Rows from block 2 of the image encoder, named by matrix and row number. Rows with one number belong to one neuron. Each number is 128 + 32 x the weight over its row's rms, rounded and kept within 0 to 255. All counts start at 0. Numbers have three digits each. After the name is the row's rms in percent of the matrix's.
# fc1: MLP up (encoder.blocks.2.mlp.fc1.weight, 512x128), inputs 0-127
# fc2: MLP down (encoder.blocks.2.mlp.fc2.weight, 128x512, transposed), outputs 0-127
fc1.333 102:167139157162136106089149069056119058133079073125101131127149126176176133140109175170178094148084158193128100165128065149102144165145138139155134154120144148181098098165132125166083145153114148130121150087104144132142149130114152186075152125070107132150139144119124140112164121092164053107152105140139155123151097184061166141059061155117165166134141094114149112127087127152137124060108
fc2.333 098:101130142133111129137110221130099226137113171154134136155137157062125128114109120090167112079135129086149176155079124080141127102148132125117118061149132126113161167036090101178083082164102120110137110141106132061127085137167091159161158154098169170068117114111152116117094158143112150081103108150115164154121148143165157146195109144132104136138086137118092106168123138156138109097215
fc1.334 102:119117108133137159154125128080094128157147175184095127080157147113104122069091144137148100136094122137093122094114072103142098104120152149082083162079113165084105101196128162110144121163107136126039142106143137100149121173093108124120110146096212149154122107092129120069082137091120137109105204176110125164129188096176122159182082122186084144154161097190132131150129157184109093091132
fc2.334 119:129177064152144160056185129170073128139109102159114152189118128100119132152136104156128164137129136137131169142118081115156089069100089172053095081116148171150089114147147181167120146110121172158097085104156062143160077076107151136116164124099174111101152112118079179101130135104057151178154153137190110130167172108083107100160127108115102164141118156113172131173126107094115160111109
fc1.335 101:135108166131100146132082108100164129140125152150171138087161122081106185149193141161078131078090029147095165155091112143166108154110097089134135089135143163140122125135127102158140103144100113130143099135109126123140124149111178170155090100188205113057123063111153127100167113144104155110130140101129146144139139148097178107134122136150036139123196098093123149120047105112095201150157
fc2.335 105:139159097119123137150153146095126087140125123181131105124180098148075159077116134150142113104081134140180111161144160150068127130094107144190126168049121169117135140173134077119136080144100158175134118125132154130145146145085108142176179095148158133083140194151193036129102139139110136142146194096085115158151109146090057124142143092145108193096115076164091156099120166091108074126113
fc1.337 103:075127143138137146136112138134139148159144069195132124204112083065192088159092114189142160156097078141130161139103116151196113195151116136168100117075131201123109142127179103112150108136106125127183115115119118150165179163115131130145161083149090116053104163096130137189143095106133115158111132124088183135136132152091091125097140143139077069122182136151064116104116137083137111090102
fc2.337 094:124162128119171125171150165103112132150130118121150148166077148163049114119165119124114145139167160133135111205146109059124088123164188094113093113105180126145177107160108115088096117083125146134128145077189147087098117082208144134070094166143141111154073128151089128124141066067148177072178123153111108088130145155125130140171169161122105155142103138090105136071064134140096142086135
fc1.339 111:148148119102102126056100159100121116137127135114134150142153116096152074103100180114109088164163115109177186094135103075131143114136093054157129106159103168111115161150161142135154057114146132055070142130138168115124103150098132125085098126138127135146146118129045130127091110089106119097139077168136095104176135111143153208116154113128190122136129108171143159225090108075146144147205
fc2.339 119:142151114064147135108145115161107165152141070129086155095156097133158122188132094135175094166162086118128089102162078161144075074152119140184142134141113203122106090147175162141125085104093196106087125122076143080101180132167221131154131127115161094140133115157134129115117109115125131134148089077145098093145100100098119158087105092145123073196119138138133184122143105116116199131068
fc1.340 099:187145117102139180125132131163133039115141135172144149167137115141138104123121133125164109131119109141112202107113124091163151145157105063142165132151196128175152183134118172149176074177138090097075123122194159121146081148086059065133128142144140135090133168144165079105169062131097129086088115096073171116130096105135113127093114119126044150082108116113123178120127145131107083130148
fc2.340 099:109108141167174130181135121121101103106082146125094132151130117173050137142088122161076079138111132156107082068152175106124107074140209114144143146143090141122142162123110121082071110132083149111101086138101137080110154156154093124093168108114111118184099095116172126143154133135152166109094122119075124126120147108145222095142186162201154133161143098154103092153106129223159157111151
fc1.341 100:152085134139158182105092145106115069123136057136127058118182063146165117151168112115162093087113090161161133175109093117135176154150114069131136158126169113097098144092133116152157120170087166098114121119180109107130154153110069156102129128111180161130142149143129173129105080186110119133134118102083141097181140221080110159092139159161100177103114137138052139095142163135185160135149
fc2.341 084:096159081137132070101124114097159125073114168100051086152091095148149183135102128136142130145078132183122169156120160145160080124129182112115170117067101120196125102166180150171116100110139134105141141151154127087162154099150103090128072128148124176157092148135135116134052149193112134149063144131170111122130171119157141079130201079141180125118092127165136190150120142121127141159070
fc1.342 102:165130143150189147149147105162102143079153127172166082156150133093121100169103126165072131116100124119136148133136111129127114144096139147161100104132116170119066097098150107136089060172132154143116177122161102106138112092116123084067113103134052125169153118088091119169093100099109138101184121150084148160221135161107181131149135119126128179120092061096126148067078187081101172143185
fc2.342 102:109130137123126115155078090093114136121097137143119167102156119158169129186112138116150087070079131183128133149153137162153168110113172088149060165112099102151086105096129107088175106172173142109157130105129199074053153169101186161067128105092131134152118202055169159112094168140082129109098133132157095109060137157143174146124144173149174131105096151163122071146142116128132114121154
fc1.343 103:108121166092121131107086130150179127089107152109135126135124151102144096191135162081131137123166163170092129118082147147145198101084077136136154090077095157088163142141095094176142101142089166129137123131126052194144123141140094192127143120123114141145142131160122141135021116175128102078137124127102165115124114164118172175095105071154167175075100102190127147184138068101110152090109
fc2.343 097:117086154106150122141196151087095122110166121169122110117101222134116192106088146123147129101105160155122151122164102091143093148186143129117114199129185069120137128188142132100114145120106155118082121080099109084162116090109094131055109129111138136175046175121173151166148098083115133130160152128119090205117136064181142097192188151112110129119152114141143098134104125137113102110160
fc1.344 103:138095141113106201114116171117161160127104104187135157130172117167164093111127136086184163071123105120175105145101098120162157116087116161124141144097114078117147166138053104092131156132106131108141108135145127108115155122098106194150059086158118122127148173177163183148189091073092152105144063121148078148124147195110121118093137128095098115120171155126091138150146103062107140105220
fc2.344 099:070120212086093164150085171099170075099105114105099173140143092134098158099103112110129114058088132144152172114185144128145129057098116129181129145182152096141063146099123136155126092127205115192147071162124109091124149133167128135127154095113146102117142190121162122144128182156165176139083181173114139153121152171099118104121121174124123094091088102106101124080144117112127076110112
fc1.345 096:146145179114155138113124141130122130093119100137106128135135151126153088144089148158178165115156158154121119176108102150155104129060123129120191134093218136152117128118085086140123141141149145160137146179119077136157067108108067173119124157112216141095082121090115072117150141140103100079146156143111172148179130155155117160148094109140085106127114042065039147117137135097094077074164
fc2.345 097:151120179110117167163190186162073109138164153146132142146163113152115118123065152143071061146120129078097141138126139106071128122110166153122105158156092139080159142126170112099140146110125138162117103061155148100098097203130132111183139096158083135114167064209093093164118094122160135141113091052113083139075138129177129134122138145144166122183150127163152083087143113107179096110161
fc1.346 104:159163093143141096097138136107105129097111110165115078171158093087136139150171143126122123168123080116132169144113109072203106109132121108066119146132120130137105124143138153128142128119140175116082101190153109047126060181139118108140100133120116137143116088117166164114111109111167129139139174053127128154179174156033124207150128149119106101226124120125149140116102166121116218145096
fc2.346 096:122149115100109129171129116068081147192168138110141157114069155124120114079121155136171168159155059141151127152130153171128103130132163100162126172083097108094228147141180078145129153118120117135127143127162149126149122136192091176113147160164150103180110150107125149112125163150099135075127147094069112076096122134147206059093196130124135070097071082140148095119131137123124106097085
fc1.347 100:106112182123124157161122155091127110127087117125126094161133066139136089116156089141189140167084097132195141187074079043128143097140137102121093139106132119192162118114116144126116124131155072148148110071155100134141137139079145126118138113173142087164171167147119134146130096118127142098157115133120151105117124173094202108129095219115183146097143091138060166139105037132120185143089
fc2.347 105:091093142091138173128172088138143084160129108097138165108111132172155092131089098114090143109135105111146114101178134139103169095189138098078124131108093046149130165096120118137097092124169089108061165188103163121133119149106117129113120154095071082147163146080110130131149148149200139146127135171144165138179202118104159112091172124168142076063144149183085110173125076170155160117167
fc1.348 104:093142129113091135080117186105165169115142163118126093091122072124150155137174096187117143153107093125141143184144117160131146156142076097046123147130172171088170126152123137086157140171117090064110127137145161147171161110107095109129122170152136128108136121084060179084103101111072159174131125214111094137151118113150155109112120135107119194123102193071137156092095064123125143127065
fc2.348 102:150169086152124116189137134113082144110088101107095102157155093075077066129087135059111086104116156143130047086175185156137102155154096171163099138193068181111107157198105120117122097106158097169149148145138109128117078110173091110160094098172125124135129133139127125176139117127182131094125151152104120192098142122155120097105162136202139101195130124151117159126099115113153071140136
fc1.349 101:112158195100170111117117172092110156106111083217107135139109084128161130136133152113151090158101115177142111126122175172199126145129118131083109112119102157121087079146108126108108135156076078114156136060145090074148109196115108137063091086106120181119097149108098118120170148127177107190104145108180184193154135089085126140117090153191107148117084158121122101130118171142103081130130
fc2.349 092:101131132175110110197108147168093105080120186106149098130110125162151141145151135170108163113135103125125106206187057124125121137143122123082168101122131100110126119066125096116044155118143091043114145164162128098131126127129124113148127166142087165120193117060136100108077094163149100148122083109127067115164150140156115124097136199144079082118189124148141205089119149108167127146132
fc1.350 103:127166108113130152149122104101058071071156156206142090113116095178161133130135139114145142159132121083171129156093143102164160127038125119109117117139207128078128095147040153129115084134114150094070138113132114139165148170080136148068092116160141081103151132141170126199149121179136124173119155137115166076100074111148152117116150164143081151160102143076155110130119149133146146190147
fc2.350 119:112100144114158171137163135112228074161117131147132112074085132115149145124153118074168066132111156124104139103126174155121165121105112076132164159133156084143103098098140104115110121112151155113180120150150104211128145149119163152081087105119099096136141122156129104170158106167114083159128126070111107111101086074140065183132132187136076169133176174118144048132150078181151091162135
fc1.352 102:172122143121137149125099094097180137128134165121137113162159169147126174146109165128113145069124101127150121159116100168116171150103155104152092120109106185128133122141109060063100097178110115079168141113168121120158131187144070136084117104126152168101145076109096137120121164166079157178126110190118109114200118143114173159095085113139087155108115193139039084132095175046121104128167
fc2.352 099:103092154097091146197146151113138155139140111147121083084096139143136164110131147110131164132143119154042116126140133049140153109128192080114119176163165139179087197141115162047140123170128118106127105110150155122131127093126130109103145106072095127132058184142090099111192116104127078135121119108140140134099146162197140102146140152147188160153089115097120117168033101156144110096171
fc1.354 112:137076159172077182112112137125102105203084162144151181093133114097155074068151160105123173086099178145138141173123198166115088151130100136100115102129091109105132218106108112124137133159118141089169058113136102164125127116085107133127133088133119101144219142081093128100107140102139188104077149127155133135101156168135169119104101121090201130101125124165150182135110108089106146098124
fc2.354 111:093146182145103133129111134097133123146135170059164138179071171148132097088118098109125081092073125171094174131149171141127140160089158064187164152127129103106130108133141128132088136115065117070059105195108125125185118153134083109101139143126207164172102110164131144101131098142161142113075149077105131105073164091103124132162155169176181125136135121135185117137133148149078087083132
fc1.356 096:084106114113172164134090134098134107118093065131108135138168132210133109170076115103068190156087088205100153167115110152116134151128114135079106126132146123161142120092126127156112110128098109123070092138132165130135110086108133093131161099110186100118173187146087148093176136173146133225148148163164149167106124134121120099087131076185141133110208156076118139167136084161112133107159
fc2.356 100:160113211160163122154105187127060083107109081125123140159130130110150139178213077129140137103096143121173098172146133116154130102084154142147121135080121135137137136119106130113098115124076116080079101163142170106073093145126127147166161117071096117112138107093111176092124080122170170135116186090146102101097144152097137116153145195117151076162145125095219161084169097104080130098159
fc1.357 103:135151128150119174155108159108148089154141066138158131098148082166092059134038140177095121091122164209180110157083163093129119102105126130104145124143176093102074155084072091090096092135094122171065112117112115159156116167096114133095143110122129070152126077124144115100116191171150123082130133146131142073137137167116108120149118097142157191135169161098143116123159143107152121190192
fc2.357 094:121074096069131092117127199128125143089141110106166109147099162133089114116177163106129130164175113152131139172091183172146078137138070151151156108065123104158091123103154141157145113132105139155158152126185110185178065083098121107085103099147109112164098085108088061089134129147093144139153120098042151143113089112102152143152207177146089187129104094125130182143151111140121093145111
fc1.358 096:151120127154124118144126107171163083130094052149066127137141114130122128153090164104104113111141178106148127102099130170183174103134068131138096085162095115073086114149151172127142051101141097122111147112109119144177183143109133144146164139143153136147163104111115167131191127032219124149094142190092131088190082102100142148121179103200129109099161168160102106120112142125123137166120
fc2.358 095:122136134129142201121155139156164155082106159111100107108145152143089130143070113154121143088165074134216109139169131108151131104088126080078133141157141159108124117072138133152140071099132133167158163146133185116130159180159152127117133179080103115091123118081134096163213102128122136132187155123102107141145149105145143102071067108046106105079219121152099136069122090126122099142149
fc1.360 103:091146136177125127093124133107128093161109068098110062111115087128092128096056125167167103134093156156179097133123127114121151150093141097058057107125122106155128130141102167172117096131095123141170097129108064115184108153125160170065185084122115128158141200109134119062100153183170123139163124156155149132134096171135086053139144150123185171136130126115136097167095134112130144161198
fc2.360 103:144076088130115135140100101099167137142101160137209171164079165144088116171109052129105175099101130155115092143135194140121135121083121146152154033133091093115097127088145137126199066161165126132163181157146163115150127117119114128069158130106145092134119123139130122090148155127132200124161117069133131107120168111098149115097151090194136222116086127143135161132128082150140123082153
fc1.361 098:147091087143074150144145089148161156125130102113157178111130113080087182138083188136071077129105162089082161123162171149121169106117135145092092164173134147088153139135155161132186133126116138111090086147154150096129053094108125118124107128092132124102120141128151058099165121152145163091131131175139200122172181222133104161122168118128100128052121138115087164123097072134173134107167
fc2.361 100:097176168165131112161138170098184116126096086163065081095119168070092131167172158139124165120148133188168104103089158131148121139202082139153117125102061124106125090139104130147120129088134142175162105125106134182121108131089118106132119090186069129141096127150168146201119122090173067129176099099131092130108097129147107136160169066163175123122129118102140162176129173108075156130073
fc1.363 095:113187159177125137122178146054175089156090128197121104079175081141115153129136161146102083125144177068092170117087112111123130075126083077113144131130132169082083155114112147098118091162141144138115106167111166113154161161110100123142116120127152055088142117080168147139198119128154087135138183117152095116165138117111087036113105120129110100091142141086165097178144144155174165130157
fc2.363 095:123127119144145196082185115092111109169153111156092114083123079144145153103095123146149101156110092130072110099183115123089142128146112098028178160140095149112158103141124096110114111108126177129132111127140194138159207138090114133065084142150112109107182155140135143172118066178131059148091131131159134174081120157120064135150158141149117087076169130151166131173084114146135102131186
fc1.365 103:157082136127152139124103162063137068158120132131144126096162119090078154104181141146180109146159131090124106192118229133121103108118154139064087095141049139152085131160115077129118105100114153151156069113119117132137082119108152229096106148084103092094116111121086133083116160188145085115113154139131115179108207128150104156145121098130145130146110155100088117123151143147156182085139
fc2.365 100:112178165125161140188167198109116172184123105151116144116150082160076077209085125177139107078177132123096138116107100108064131105118100189135104137079178132132129130092079132118097128116147136151122166086130147125123114105121164168068131073132159156135111140173128161152120124130106185124138147170167132096082128147113105080088127106169079178144061119114094126128069172166098137084169